Rows from block 8 of the image encoder of a small image-text matching model, named by matrix and row number. Rows with one number belong to one neuron. Each number is 200 + 20 x the weight over its row's rms, rounded and kept within 0 to 999. All counts start at 0. After the name is the row's rms in percent of the matrix's.
After each neuron's rows are labels from the 100 images, of 14976, where the neuron reaches its highest value: "responds to" is what is common among them. Only what is clearly more common there than usual is listed. The data: views of escape-time and Newton fractals. In brackets: how many of the 100.
# fc1: MLP up (encoder.blocks.8.mlp.fc1.weight, 768x256), inputs 192-255
# fc2: MLP down (encoder.blocks.8.mlp.fc2.weight, 256x768, transposed), outputs 192-255

fc1.100,099,202,219,190,208,187,215,194,236,209,188,208,195,189,209,193,194,194,216,207,192,189,158,181,176,201,194,150,166,184,168,195,224,172,182,161,205,172,189,175,173,179,193,244,180,187,213,175,209,201,182,217,231,192,246,220,213,210,214,223,224,199,179,233,155
fc2.100,070,195,236,190,180,187,203,190,205,150,166,175,194,194,202,192,249,165,166,204,208,224,195,206,182,176,197,152,205,220,207,208,222,188,203,211,191,199,207,199,201,171,220,181,214,181,225,222,210,221,205,175,197,199,175,226,207,202,195,213,178,226,226,183,191
responds to: tricorn (48); pastel (47)

fc1.709,109,210,167,188,203,216,199,198,179,212,164,181,199,217,181,207,231,210,214,184,179,217,157,193,222,167,190,169,186,200,195,195,196,215,231,183,181,188,182,211,203,211,210,195,208,176,204,178,185,172,204,228,214,190,210,212,212,195,207,210,195,246,184,202,193
fc2.709,104,165,186,177,224,224,207,211,229,199,200,203,204,196,225,190,212,200,194,241,163,164,191,229,221,202,234,172,215,181,239,178,183,211,204,219,201,247,204,225,215,200,192,175,202,226,224,214,189,225,173,203,182,203,214,188,211,205,197,196,233,206,194,202,196
responds to: pastel (71); tricorn (37); burning ship (35)

fc1.175,101,211,183,180,201,204,184,197,185,179,200,175,197,204,213,215,198,204,164,226,216,177,204,209,204,195,223,174,167,201,224,226,186,182,212,168,201,180,235,174,221,230,192,188,209,236,218,188,182,245,220,195,255,216,211,211,211,177,217,188,210,168,196,184,201
fc2.175,109,197,201,201,193,204,224,206,191,216,181,242,203,185,183,188,180,238,215,199,188,202,176,145,241,201,212,190,176,200,183,174,188,212,216,189,273,223,188,207,197,193,199,188,186,181,182,153,211,209,181,198,216,197,201,192,221,170,179,241,201,232,205,168,200
responds to: tricorn (57)

fc1.108,097,204,196,199,206,180,154,193,218,188,194,189,164,187,163,201,215,207,230,186,204,210,215,206,174,193,148,197,211,160,195,216,208,210,177,168,203,183,163,189,188,216,200,189,178,238,186,195,192,211,211,246,230,218,183,178,191,219,192,210,210,217,199,218,167
fc2.108,116,210,181,179,187,195,237,193,189,184,175,198,217,222,221,211,199,228,194,152,210,201,192,203,199,234,200,205,164,196,216,179,222,215,175,198,211,178,211,225,186,174,192,177,217,154,207,183,178,166,172,179,182,182,170,221,200,174,202,202,158,190,177,192,195
responds to: vivid (74); Newton basins of three roots (32)

fc1.700,101,192,183,184,187,211,176,211,208,224,196,194,216,216,255,237,191,233,201,213,201,199,235,202,202,206,160,181,227,189,221,206,195,160,205,183,200,177,204,203,208,187,190,201,202,212,202,203,193,167,234,170,225,208,233,221,194,177,206,188,238,201,212,209,160
fc2.700,081,230,202,209,207,207,182,233,198,210,200,187,218,211,194,196,185,206,177,196,197,210,205,200,194,190,204,174,169,243,203,197,178,217,196,191,174,190,177,166,194,172,186,218,217,172,192,225,202,206,217,208,194,187,171,186,214,191,206,248,192,191,224,195,202
responds to: cool (47); Julia set (30)

fc1.381,107,209,156,171,182,209,214,185,190,215,184,211,225,220,197,190,209,170,189,206,215,213,215,185,209,177,206,181,197,178,198,214,224,240,206,190,178,200,205,200,162,233,199,210,209,192,192,201,201,205,203,215,207,206,161,208,176,206,155,185,212,215,173,148,201
fc2.381,128,217,223,233,188,248,198,176,210,198,207,127,205,211,229,231,216,195,207,225,191,175,218,194,219,200,177,214,222,210,229,203,173,170,207,200,250,181,183,206,220,192,182,200,219,205,253,227,197,184,210,214,192,164,229,174,193,194,170,200,197,204,205,198,211
responds to: pastel (83); burning ship (35); Mandelbrot set (35)

fc1.559,099,197,160,189,191,213,203,224,205,178,194,141,220,202,209,181,211,202,201,175,194,203,198,224,215,212,156,218,209,219,222,181,194,206,200,201,189,245,198,209,226,178,197,209,215,183,183,192,189,156,190,217,197,225,197,232,215,232,184,184,152,187,190,197,198
fc2.559,103,214,203,225,204,199,169,207,167,196,205,199,212,216,219,213,203,213,218,207,191,215,211,204,207,189,193,175,195,199,198,190,243,219,194,192,145,206,241,222,187,161,231,210,176,239,205,202,199,170,233,179,191,191,241,183,218,237,163,214,202,185,141,194,204
responds to: burning ship (47); vivid (47); warm (40)

fc1.151,091,214,209,229,238,217,200,197,210,182,209,182,194,227,193,209,226,211,212,226,145,196,183,206,214,213,205,234,193,195,162,214,197,189,194,190,198,219,209,207,220,182,202,238,161,178,201,217,205,214,205,212,198,164,170,205,181,189,182,196,218,209,203,201,235
fc2.151,064,192,161,207,179,203,181,221,216,197,220,209,187,167,210,232,181,221,200,181,161,172,180,209,212,227,171,233,215,200,211,213,190,179,185,178,211,242,193,233,184,185,178,158,219,203,178,226,205,193,190,188,212,195,231,204,228,158,216,199,197,194,217,203,205
responds to: cool (80); Julia set (36); cubic Julia set (35)

fc1.426,100,202,212,168,195,210,221,236,207,218,210,232,224,194,228,194,172,202,192,220,194,186,216,211,223,216,177,183,203,159,207,202,219,164,211,227,146,183,233,208,214,212,235,192,187,208,206,185,193,183,254,179,229,216,216,177,210,186,204,187,215,214,180,171,221
fc2.426,119,166,207,214,187,186,210,174,199,192,187,181,203,224,193,190,185,184,163,178,215,205,191,195,220,189,166,216,209,213,217,232,211,241,198,171,220,214,196,187,166,200,220,214,197,233,199,206,238,210,221,209,180,202,232,160,193,181,171,217,184,178,201,195,214
responds to: earthy (91); cubic Julia set (31)

fc1.633,094,208,204,212,209,178,206,208,212,205,165,208,217,228,213,211,165,192,190,230,182,221,204,198,197,196,198,187,188,216,234,198,214,185,207,221,217,192,205,208,209,210,194,183,193,192,232,213,195,232,213,176,195,201,218,202,180,187,172,173,227,192,175,206,170
fc2.633,097,215,205,215,183,228,226,145,204,225,198,187,195,216,209,190,167,195,222,215,175,200,202,196,213,221,157,193,187,176,203,193,228,191,195,202,202,194,175,219,203,195,208,211,194,235,233,211,205,197,180,225,177,176,191,179,197,179,212,247,199,228,163,221,152
responds to: dark (96)

fc1.416,101,133,174,200,181,179,191,231,236,198,235,193,168,244,207,212,182,238,200,201,186,238,153,247,183,201,217,198,202,197,169,221,184,203,174,211,203,198,200,217,199,212,169,208,215,187,207,191,196,229,215,188,214,201,190,222,204,228,161,180,204,231,200,195,181
fc2.416,110,202,214,167,228,204,216,194,189,183,199,178,175,165,177,218,192,188,190,192,177,237,213,164,208,204,202,199,212,223,214,174,199,194,209,207,187,186,190,182,153,181,219,236,195,179,231,195,200,200,223,174,241,222,214,198,196,201,173,229,202,187,223,218,200
responds to: cool (64)

fc1.449,103,196,136,200,204,222,226,216,186,210,182,189,157,195,192,229,215,192,215,229,207,195,200,200,206,177,176,221,179,204,208,216,235,158,174,157,176,212,213,216,165,198,214,215,148,207,189,170,198,182,201,195,225,229,187,205,235,227,239,196,220,204,193,214,199
fc2.449,109,185,244,177,230,186,186,179,212,218,183,211,223,205,223,214,198,181,242,199,168,234,194,184,175,194,198,190,188,204,153,210,224,201,202,200,235,217,209,225,219,210,194,211,230,247,227,216,204,201,187,221,201,171,237,227,196,206,216,196,189,186,184,212,184
responds to: earthy (99); Newton basins of three roots (40)

fc1.115,104,193,168,234,198,206,219,220,214,211,234,257,180,223,207,205,201,232,235,215,203,189,187,186,216,216,181,229,254,210,189,232,185,186,203,213,211,209,198,218,191,192,241,249,211,202,177,215,173,210,199,214,224,214,199,210,196,178,188,188,199,206,193,153,200
fc2.115,088,201,171,193,233,223,184,187,238,221,138,220,206,165,219,210,167,198,192,217,201,202,211,165,209,197,187,238,206,184,242,224,213,196,198,192,226,196,203,199,194,198,212,175,233,202,224,232,197,158,215,196,203,194,217,203,223,233,211,226,186,223,176,236,175
responds to: Julia set (43); warm (35); cubic Julia set (30)

fc1.464,107,157,177,224,190,207,218,226,186,238,160,208,211,189,181,231,222,229,172,217,212,205,247,175,177,189,205,211,223,181,210,198,202,173,206,225,200,211,203,220,192,199,186,230,187,191,210,170,183,163,194,199,233,218,218,187,201,194,202,194,178,178,206,175,168
fc2.464,130,188,203,172,170,186,203,191,225,188,219,167,226,207,187,198,203,196,165,226,218,193,181,223,185,230,211,206,201,187,193,224,179,182,194,241,228,184,160,213,198,221,194,197,201,208,222,190,197,195,223,231,146,214,163,211,226,198,221,195,220,220,214,208,165
responds to: dark (99)

fc1.687,101,223,196,216,198,210,216,198,209,204,218,213,219,210,201,219,221,184,182,223,201,151,167,187,210,177,174,190,201,191,171,166,202,183,190,208,181,185,211,223,250,203,242,217,222,227,196,199,198,262,219,196,203,234,168,184,218,178,202,213,237,218,174,175,191
fc2.687,111,188,211,179,214,200,217,209,179,220,149,186,206,208,170,202,176,192,186,213,193,213,166,210,177,193,208,242,223,192,190,186,220,195,207,196,155,214,236,239,208,203,206,209,172,140,233,179,173,231,204,248,232,197,183,214,204,212,193,191,181,215,176,176,206
responds to: dark (96)

fc1.639,099,214,224,202,194,212,211,214,184,202,200,182,185,188,187,173,200,181,162,217,187,205,196,202,203,194,181,207,209,180,228,194,201,212,203,174,218,216,192,230,214,192,159,171,238,199,192,202,191,201,206,179,213,226,200,224,205,193,266,222,158,223,210,209,185
fc2.639,110,189,177,174,205,199,197,171,193,190,183,222,173,223,223,180,205,209,192,205,172,243,199,171,198,207,176,183,219,250,210,208,194,144,177,176,211,219,185,152,196,183,184,193,201,163,208,197,210,223,196,223,204,179,192,195,187,183,209,186,229,210,197,195,188
responds to: pastel (98); cubic Julia set (30)

fc1.536,103,212,207,195,214,194,233,204,175,170,182,216,196,172,213,186,183,219,172,198,250,245,179,188,249,186,199,223,210,161,190,187,192,195,216,253,227,203,200,191,212,176,208,221,190,196,190,193,217,215,205,182,200,178,193,218,174,222,220,221,200,164,231,197,230
fc2.536,093,182,192,205,182,193,178,190,221,203,225,180,225,183,197,178,200,209,209,201,202,215,183,180,234,209,201,193,181,194,175,214,212,201,180,211,189,217,198,211,179,191,182,216,228,190,202,204,204,227,178,195,203,230,170,189,242,221,199,175,240,215,192,194,210
responds to: earthy (69)

fc1.121,103,203,202,216,215,223,203,227,226,226,234,184,205,193,230,207,215,161,174,189,211,205,202,200,165,202,214,181,202,197,229,220,231,190,169,170,192,201,168,177,220,192,164,211,218,215,176,195,199,192,186,193,203,213,200,212,208,186,220,181,207,223,231,193,186
fc2.121,117,202,207,202,188,199,211,195,196,211,201,190,197,186,197,205,187,221,226,187,175,209,205,217,255,210,192,233,221,192,164,207,206,226,177,200,177,215,223,164,206,196,219,175,169,187,195,201,224,168,200,228,201,199,177,213,189,192,206,207,177,176,193,179,209
responds to: cool (100); Julia set (29)

fc1.157,097,197,197,215,230,212,191,196,202,205,217,209,187,194,202,185,172,232,221,209,194,182,152,206,192,164,211,189,192,185,209,194,204,206,181,201,191,214,216,181,209,189,204,168,213,222,213,194,233,206,212,158,204,195,193,203,195,228,200,170,214,215,217,176,212
fc2.157,104,180,179,180,232,192,183,165,204,203,194,194,180,195,226,206,216,185,187,223,193,205,218,158,197,184,191,210,176,233,186,184,199,175,252,194,188,167,188,190,200,186,190,218,213,231,207,207,216,204,212,194,160,196,203,181,212,202,204,172,196,187,215,203,194
responds to: grey (100)

fc1.512,099,230,211,162,206,181,228,207,233,220,208,237,257,220,220,187,196,206,210,207,218,199,194,237,213,210,203,209,195,201,193,201,191,176,186,179,172,225,258,201,174,210,213,174,178,200,190,203,231,193,242,195,216,201,219,215,202,184,213,178,168,189,166,221,197
fc2.512,111,170,171,207,185,165,178,253,168,194,164,173,196,228,208,172,212,190,238,190,184,180,215,132,225,198,212,197,192,215,198,207,193,193,193,198,192,233,244,192,197,220,216,147,184,191,176,200,197,233,177,182,215,243,185,221,193,189,200,195,193,216,225,196,202
responds to: earthy (51)

fc1.275,102,206,181,202,203,191,229,179,204,201,176,191,175,184,191,189,190,195,228,185,221,221,226,212,230,215,204,191,203,194,232,202,218,196,212,196,174,182,203,188,186,214,233,192,190,215,200,179,203,185,218,241,184,224,217,226,188,222,204,162,223,165,208,212,172
fc2.275,084,188,197,203,185,187,233,195,227,213,212,200,205,201,202,190,229,199,209,212,177,246,183,206,213,177,209,191,180,201,204,197,203,182,204,227,209,192,215,196,179,247,167,208,208,205,192,204,238,212,175,186,190,211,180,202,208,177,157,200,189,227,187,170,215
responds to: pastel (57); grey (35); burning ship (29)

fc1.329,103,214,219,206,193,224,206,205,232,185,249,232,215,218,181,188,191,185,228,214,227,208,186,183,219,179,207,203,179,178,227,226,179,225,178,180,184,193,209,178,220,196,228,191,229,226,228,216,256,219,181,199,180,248,175,216,191,197,171,180,205,181,182,168,168
fc2.329,096,180,225,209,186,216,178,206,169,198,204,204,238,190,142,174,197,176,211,185,236,191,219,216,223,214,207,173,152,202,176,169,211,171,169,182,195,179,198,166,246,238,218,151,206,182,219,166,185,231,187,197,202,205,228,206,174,198,226,195,208,205,197,204,227
responds to: cool (39); Julia set (29)

fc1.676,103,187,187,190,181,213,189,156,165,219,203,196,197,216,171,218,220,239,199,212,188,196,186,186,185,220,216,214,191,201,167,198,203,197,187,210,182,196,224,200,198,198,228,208,230,200,204,229,209,188,187,182,202,181,186,175,211,188,181,238,192,161,218,187,210
fc2.676,127,206,174,209,203,169,188,224,224,198,177,191,198,188,214,202,191,163,243,217,223,188,210,181,187,218,192,175,216,184,206,184,214,210,213,248,200,221,212,199,194,212,211,161,201,201,175,162,209,203,192,198,204,173,184,191,188,193,167,171,223,203,225,212,195
responds to: pastel (99); Newton basins of five roots (32)

fc1.376,107,179,226,201,185,209,181,198,215,181,217,241,162,198,227,200,182,203,196,171,233,190,226,180,192,203,197,211,181,169,230,205,211,203,229,183,203,218,209,198,167,226,215,225,222,209,189,167,215,200,175,219,192,190,196,202,212,179,202,182,195,223,183,196,202
fc2.376,092,169,206,167,254,235,211,202,202,196,152,216,162,210,168,229,197,171,215,219,204,190,243,125,232,216,201,211,183,197,231,180,216,184,181,164,222,204,194,169,186,200,197,194,245,167,228,212,222,174,173,179,209,192,183,191,219,215,181,204,205,221,181,188,204
responds to: tricorn (39); dark (37); grey (34)

fc1.136,097,162,178,191,207,188,199,218,241,182,226,188,163,222,196,188,188,218,178,234,194,200,211,201,236,166,204,228,220,240,190,195,221,163,189,217,198,182,173,193,198,169,184,181,170,179,197,220,204,205,211,198,182,183,223,176,217,207,204,190,216,205,199,199,216
fc2.136,093,193,203,185,191,183,178,225,193,178,217,183,191,164,211,213,214,237,195,184,236,196,188,215,191,209,211,173,228,192,185,165,220,199,181,176,221,173,189,201,181,214,175,246,197,217,184,180,225,176,205,226,217,211,222,214,241,175,229,219,208,207,216,191,207
responds to: earthy (47); sine Julia set (26)

fc1.360,102,186,198,177,205,207,197,212,178,242,209,203,209,198,184,191,198,178,190,230,178,202,179,203,207,176,178,195,210,210,225,184,181,160,156,192,216,250,172,177,217,245,184,191,206,194,181,225,218,172,206,246,208,187,224,202,206,166,204,238,187,195,179,196,184
fc2.360,078,201,210,212,201,196,243,184,173,186,178,195,200,181,191,168,217,228,211,199,158,178,217,199,223,231,207,195,225,220,197,187,189,229,207,185,184,230,181,202,190,227,182,202,186,190,163,198,170,207,163,187,205,200,175,239,195,143,198,203,154,189,201,194,205
responds to: earthy (99); Newton basins of five roots (34)

fc1.446,097,193,193,191,188,214,180,203,204,241,181,179,183,175,220,176,217,197,200,198,229,185,221,209,215,216,178,234,209,198,195,202,186,185,184,177,194,204,174,186,229,185,203,221,252,175,175,182,170,179,194,189,176,176,197,207,166,172,195,193,186,213,199,195,210
fc2.446,094,221,217,224,202,179,188,197,200,190,229,224,187,184,193,169,215,189,205,200,195,197,214,208,184,214,221,202,183,195,185,234,160,202,225,226,228,168,182,192,203,177,202,229,181,186,195,224,224,206,221,168,221,205,149,239,192,186,197,183,202,247,185,211,217
responds to: warm (91); cubic Julia set (34); Julia set (31)

fc1.659,102,253,252,193,235,197,183,204,168,200,184,218,183,223,235,208,164,182,230,218,212,194,220,143,223,196,200,160,173,170,144,200,226,236,218,200,219,226,214,187,223,182,214,213,201,198,195,195,217,204,211,214,214,225,197,216,192,187,231,203,186,215,175,200,197
fc2.659,083,197,211,197,186,204,173,186,201,188,204,190,231,210,220,191,194,204,229,146,220,179,183,207,200,191,226,219,182,211,191,206,231,197,193,207,170,183,189,181,187,211,225,184,194,184,199,183,186,206,207,205,179,200,216,207,206,180,234,209,200,173,209,199,239
responds to: pastel (48); dark (38)

fc1.730,103,206,215,208,184,210,233,203,176,164,182,187,222,166,195,217,220,183,164,197,214,200,212,213,204,203,200,218,200,201,251,227,187,221,178,176,216,194,230,167,227,192,204,207,238,217,208,182,201,191,217,203,204,216,207,200,175,254,199,179,227,222,197,185,203
fc2.730,124,221,202,233,216,230,167,229,189,180,200,202,222,181,175,201,195,199,195,185,189,198,207,181,159,224,210,243,211,197,191,203,186,208,190,204,207,164,185,190,214,175,215,218,210,198,208,209,196,244,207,207,203,208,197,185,168,188,201,168,201,195,203,206,219
responds to: Julia set (38); grey (36)

fc1.476,096,218,206,173,207,176,213,193,179,187,200,220,202,236,248,201,174,179,193,225,225,172,218,201,213,185,199,241,202,221,187,207,191,209,231,225,230,209,200,177,197,202,203,200,194,228,235,191,212,242,193,197,171,202,211,203,212,178,197,214,207,167,204,167,205
fc2.476,067,203,229,206,189,233,215,193,211,177,191,197,183,227,203,187,211,198,226,200,215,215,180,203,201,144,170,197,186,189,185,213,241,166,175,188,209,183,206,231,176,205,211,178,169,184,222,194,191,189,249,200,201,183,196,188,197,220,210,220,216,155,224,251,211
responds to: dark (100)

fc1.128,102,204,211,203,217,173,164,212,221,180,226,216,222,195,204,176,213,214,222,228,211,215,194,191,229,218,184,177,192,215,225,185,245,197,210,184,223,212,169,196,188,173,187,233,186,169,169,247,164,220,205,213,207,176,198,229,189,215,207,201,213,194,173,197,209
fc2.128,090,182,192,224,204,215,213,228,198,250,171,200,176,180,211,191,219,213,205,191,218,158,201,185,208,191,159,216,231,191,179,212,203,190,205,210,184,171,199,242,237,220,207,227,188,226,181,199,216,194,175,167,188,213,211,184,222,173,179,182,210,185,223,211,181
responds to: burning ship (56); warm (45)

fc1.435,097,195,195,204,221,208,242,214,182,178,219,201,175,197,207,194,180,187,185,223,200,224,173,206,190,169,245,170,166,196,196,213,196,208,158,218,214,192,208,193,175,219,206,218,210,167,203,213,202,218,196,177,220,194,235,231,207,212,134,198,231,218,178,180,185
fc2.435,095,212,181,209,215,187,177,181,218,222,215,199,223,207,236,178,200,213,197,206,182,210,221,211,210,202,188,204,171,162,152,170,190,213,232,195,223,190,214,207,218,218,227,220,209,165,205,184,205,206,201,185,194,219,201,203,211,209,198,215,222,196,169,186,219
responds to: dark (96)

fc1.395,098,186,226,223,188,199,187,191,211,221,188,212,161,218,192,193,207,194,233,193,222,206,219,176,209,195,182,192,222,182,177,206,198,205,194,165,227,194,203,202,209,190,224,241,202,170,191,234,170,169,196,195,240,176,201,154,213,199,200,212,235,244,160,234,203
fc2.395,087,187,178,204,212,170,203,200,220,185,193,190,233,222,204,195,225,183,191,180,195,187,165,211,178,182,196,200,209,176,184,200,184,214,219,237,170,219,199,160,235,216,197,196,199,234,186,182,218,211,205,205,187,184,198,248,203,205,184,209,213,203,221,204,213
responds to: vivid (100)

fc1.236,096,166,201,195,139,204,188,184,204,197,198,185,176,193,156,185,211,197,203,210,217,195,204,204,188,205,220,221,210,192,216,181,212,238,205,180,207,201,221,179,200,210,212,187,257,172,206,179,202,193,215,163,226,182,191,172,177,193,199,196,210,255,219,225,195
fc2.236,087,186,224,202,197,190,238,218,208,183,186,189,188,171,214,200,222,174,189,201,217,162,220,199,157,196,209,202,212,181,181,215,191,167,257,202,188,166,221,193,180,230,172,239,218,214,144,228,188,204,160,201,225,195,223,205,213,214,182,207,192,233,195,187,197
responds to: warm (100); Newton basins of five roots (48); Newton basins of three roots (31)

fc1.231,106,181,196,175,190,170,182,173,231,200,209,210,212,201,197,168,214,203,210,198,203,208,176,155,215,177,195,189,210,191,211,209,170,224,199,190,190,191,186,188,220,173,175,150,210,200,202,215,179,216,196,216,218,185,168,188,225,155,201,201,219,164,196,186,201
fc2.231,116,212,180,240,217,199,165,194,224,235,183,176,183,199,156,189,181,217,189,244,213,167,233,189,212,196,201,229,175,166,214,190,201,192,196,193,187,213,199,225,216,164,185,178,191,229,238,212,175,218,200,240,171,206,229,233,170,216,205,232,184,229,190,200,198
responds to: grey (99)

fc1.120,091,174,193,191,192,211,172,193,189,215,211,199,199,214,187,215,231,200,197,236,189,225,204,211,199,193,192,195,184,217,185,173,194,217,216,234,238,214,198,186,185,182,169,194,216,218,211,195,193,206,154,191,182,228,192,195,192,185,192,186,201,156,210,182,168
fc2.120,087,242,187,211,207,197,205,216,207,171,203,193,194,223,198,214,235,223,227,232,208,213,208,200,222,190,210,245,232,204,214,184,172,202,197,204,139,163,179,248,183,209,218,210,183,192,185,192,188,209,221,189,196,204,200,187,192,220,206,225,209,205,204,154,237
responds to: warm (68)

fc1.178,115,222,198,195,217,210,194,197,207,195,208,225,185,172,218,196,193,174,218,225,206,178,196,207,216,211,186,173,254,197,188,178,216,244,224,174,180,201,223,228,215,174,203,226,198,191,193,221,213,206,200,203,225,146,207,185,217,191,194,189,232,211,192,218,206
fc2.178,118,227,181,199,170,190,179,221,178,208,197,182,212,209,225,198,195,234,198,210,202,188,198,204,209,186,211,190,199,208,211,230,192,177,175,210,200,201,205,203,212,188,196,209,195,218,159,207,209,197,208,194,207,232,213,200,177,170,203,166,170,207,184,167,232
responds to: dark (99)

fc1.667,101,198,190,227,215,226,219,156,190,183,178,187,186,199,223,196,186,193,219,179,228,151,214,178,230,174,218,238,198,206,183,206,179,194,216,202,191,168,199,220,219,236,181,201,215,216,200,202,184,223,186,217,207,189,187,202,228,190,175,174,230,184,181,179,219
fc2.667,127,202,178,175,190,174,180,209,224,205,207,185,200,190,185,219,184,212,210,211,132,197,188,200,235,172,232,207,212,201,184,207,203,213,174,178,203,218,189,196,211,190,203,203,203,185,204,195,239,158,229,191,211,202,187,177,209,214,223,184,219,218,190,237,193
responds to: vivid (72); Julia set (26)

fc1.113,103,204,187,194,210,165,195,192,184,219,158,192,196,184,146,215,241,203,216,217,196,193,195,166,178,199,220,222,223,195,209,210,237,222,204,217,207,196,170,191,235,193,170,167,160,197,188,221,200,250,198,198,206,192,195,182,187,164,204,194,233,206,204,166,209
fc2.113,103,229,220,205,202,197,181,193,232,193,171,232,205,226,200,210,190,189,181,181,195,213,201,228,195,223,184,190,224,219,181,204,208,168,205,207,193,205,223,210,199,197,207,158,193,217,232,194,161,186,218,199,208,194,218,177,229,165,188,230,160,209,185,220,221
responds to: grey (99)

fc1.733,100,210,191,200,200,203,196,198,188,202,197,192,226,242,212,219,201,204,240,218,229,192,181,169,202,226,213,222,176,207,193,161,199,195,205,197,218,206,229,195,227,202,166,225,162,206,218,211,174,200,213,182,167,204,174,185,190,220,183,229,185,218,168,190,178
fc2.733,077,222,186,181,196,200,189,222,230,209,189,247,186,172,206,183,216,203,223,181,193,201,219,177,214,195,214,226,229,214,221,196,227,199,199,173,190,175,190,213,185,175,191,205,213,197,209,215,204,189,208,215,218,218,224,204,224,196,201,196,183,203,203,224,178
responds to: warm (52)

fc1.408,101,198,195,188,144,210,190,211,159,204,254,177,165,179,192,178,217,187,217,187,213,217,210,208,224,208,189,217,207,204,204,176,207,197,222,226,187,201,187,178,201,192,213,214,167,182,215,209,239,189,158,184,196,202,222,206,221,210,173,185,186,192,160,198,210
fc2.408,128,184,217,189,206,212,169,255,192,179,195,209,163,171,186,182,217,207,190,183,225,210,198,188,186,198,189,215,161,191,213,214,166,200,199,185,217,198,193,205,196,189,165,179,172,205,202,174,189,214,230,183,206,221,199,157,170,195,236,200,228,218,218,201,210
responds to: grey (55); burning ship (45); pastel (37)

fc1.312,098,190,204,196,176,199,190,191,219,225,173,229,177,210,245,208,192,169,244,215,197,226,197,205,196,208,178,191,199,172,253,238,210,209,160,177,227,210,200,210,166,192,207,199,197,202,204,215,216,153,191,194,243,215,188,202,160,201,222,204,172,213,198,197,205
fc2.312,091,172,158,210,223,189,210,198,201,176,172,221,190,207,188,220,218,196,178,191,192,175,222,178,207,229,210,218,170,230,158,187,219,184,218,177,188,209,195,186,207,208,228,209,236,236,201,212,197,211,196,193,203,217,149,199,202,192,180,177,201,213,183,178,185
responds to: vivid (100); Julia set (30); cubic Julia set (27)

fc1.246,103,202,198,189,218,214,162,250,189,237,211,184,185,212,185,190,201,218,222,204,205,180,234,192,166,226,215,218,205,197,180,214,198,166,202,189,215,228,229,206,212,189,211,185,197,186,191,200,199,204,182,218,218,165,206,173,188,202,174,214,197,206,202,220,248
fc2.246,073,199,198,211,221,188,196,218,197,178,216,197,206,191,188,205,188,245,221,204,228,175,173,202,170,178,179,177,226,184,214,208,178,187,182,200,185,201,185,172,195,189,201,200,221,200,191,183,229,173,221,185,179,222,183,240,180,201,204,168,196,202,183,209,186
responds to: dark (44)

fc1.188,105,176,210,220,186,183,168,212,201,187,188,169,191,231,219,201,209,217,155,224,236,212,210,204,180,202,182,238,209,221,203,174,234,180,201,201,206,183,182,184,205,195,190,197,200,234,178,195,201,240,209,181,220,204,188,214,214,231,206,194,173,190,231,212,204
fc2.188,086,210,189,157,213,204,219,216,206,189,184,210,193,183,153,209,217,177,163,190,197,198,206,181,202,200,213,206,200,213,181,217,191,195,187,199,228,214,201,171,208,196,194,194,215,188,220,237,225,205,184,213,182,181,170,195,182,184,213,211,225,179,191,214,194
responds to: pastel (100); cubic Julia set (28); Julia set (27)

fc1.70,111,221,218,185,196,182,191,212,176,204,223,156,188,171,173,162,200,205,188,167,183,205,190,238,218,202,182,161,199,212,178,180,234,208,199,242,205,195,217,179,192,199,200,250,175,155,195,211,172,192,196,241,219,171,204,204,184,191,170,184,185,190,216,213,218
fc2.70,139,178,176,178,200,212,206,222,171,204,199,204,190,221,179,217,190,200,162,164,208,189,211,209,226,216,195,223,183,189,190,247,220,193,185,202,202,208,206,217,210,158,185,200,199,211,186,183,201,197,207,239,182,247,217,228,204,195,190,186,209,210,198,186,237
responds to: burning ship (61); warm (42)

fc1.448,091,208,216,209,174,217,180,213,212,189,223,199,185,224,181,170,225,200,192,216,228,201,215,218,196,190,183,209,203,200,191,197,215,179,203,243,187,212,208,180,216,171,166,212,218,167,175,212,217,222,200,228,218,239,226,222,202,223,223,170,193,211,217,206,205
fc2.448,055,184,174,216,192,211,151,228,212,220,164,206,197,188,198,202,175,188,196,179,201,144,176,215,202,204,239,178,186,233,186,234,219,169,199,239,193,170,212,172,221,176,226,142,218,207,176,205,214,195,186,191,228,161,230,178,180,214,191,192,177,198,210,203,182
responds to: warm (98)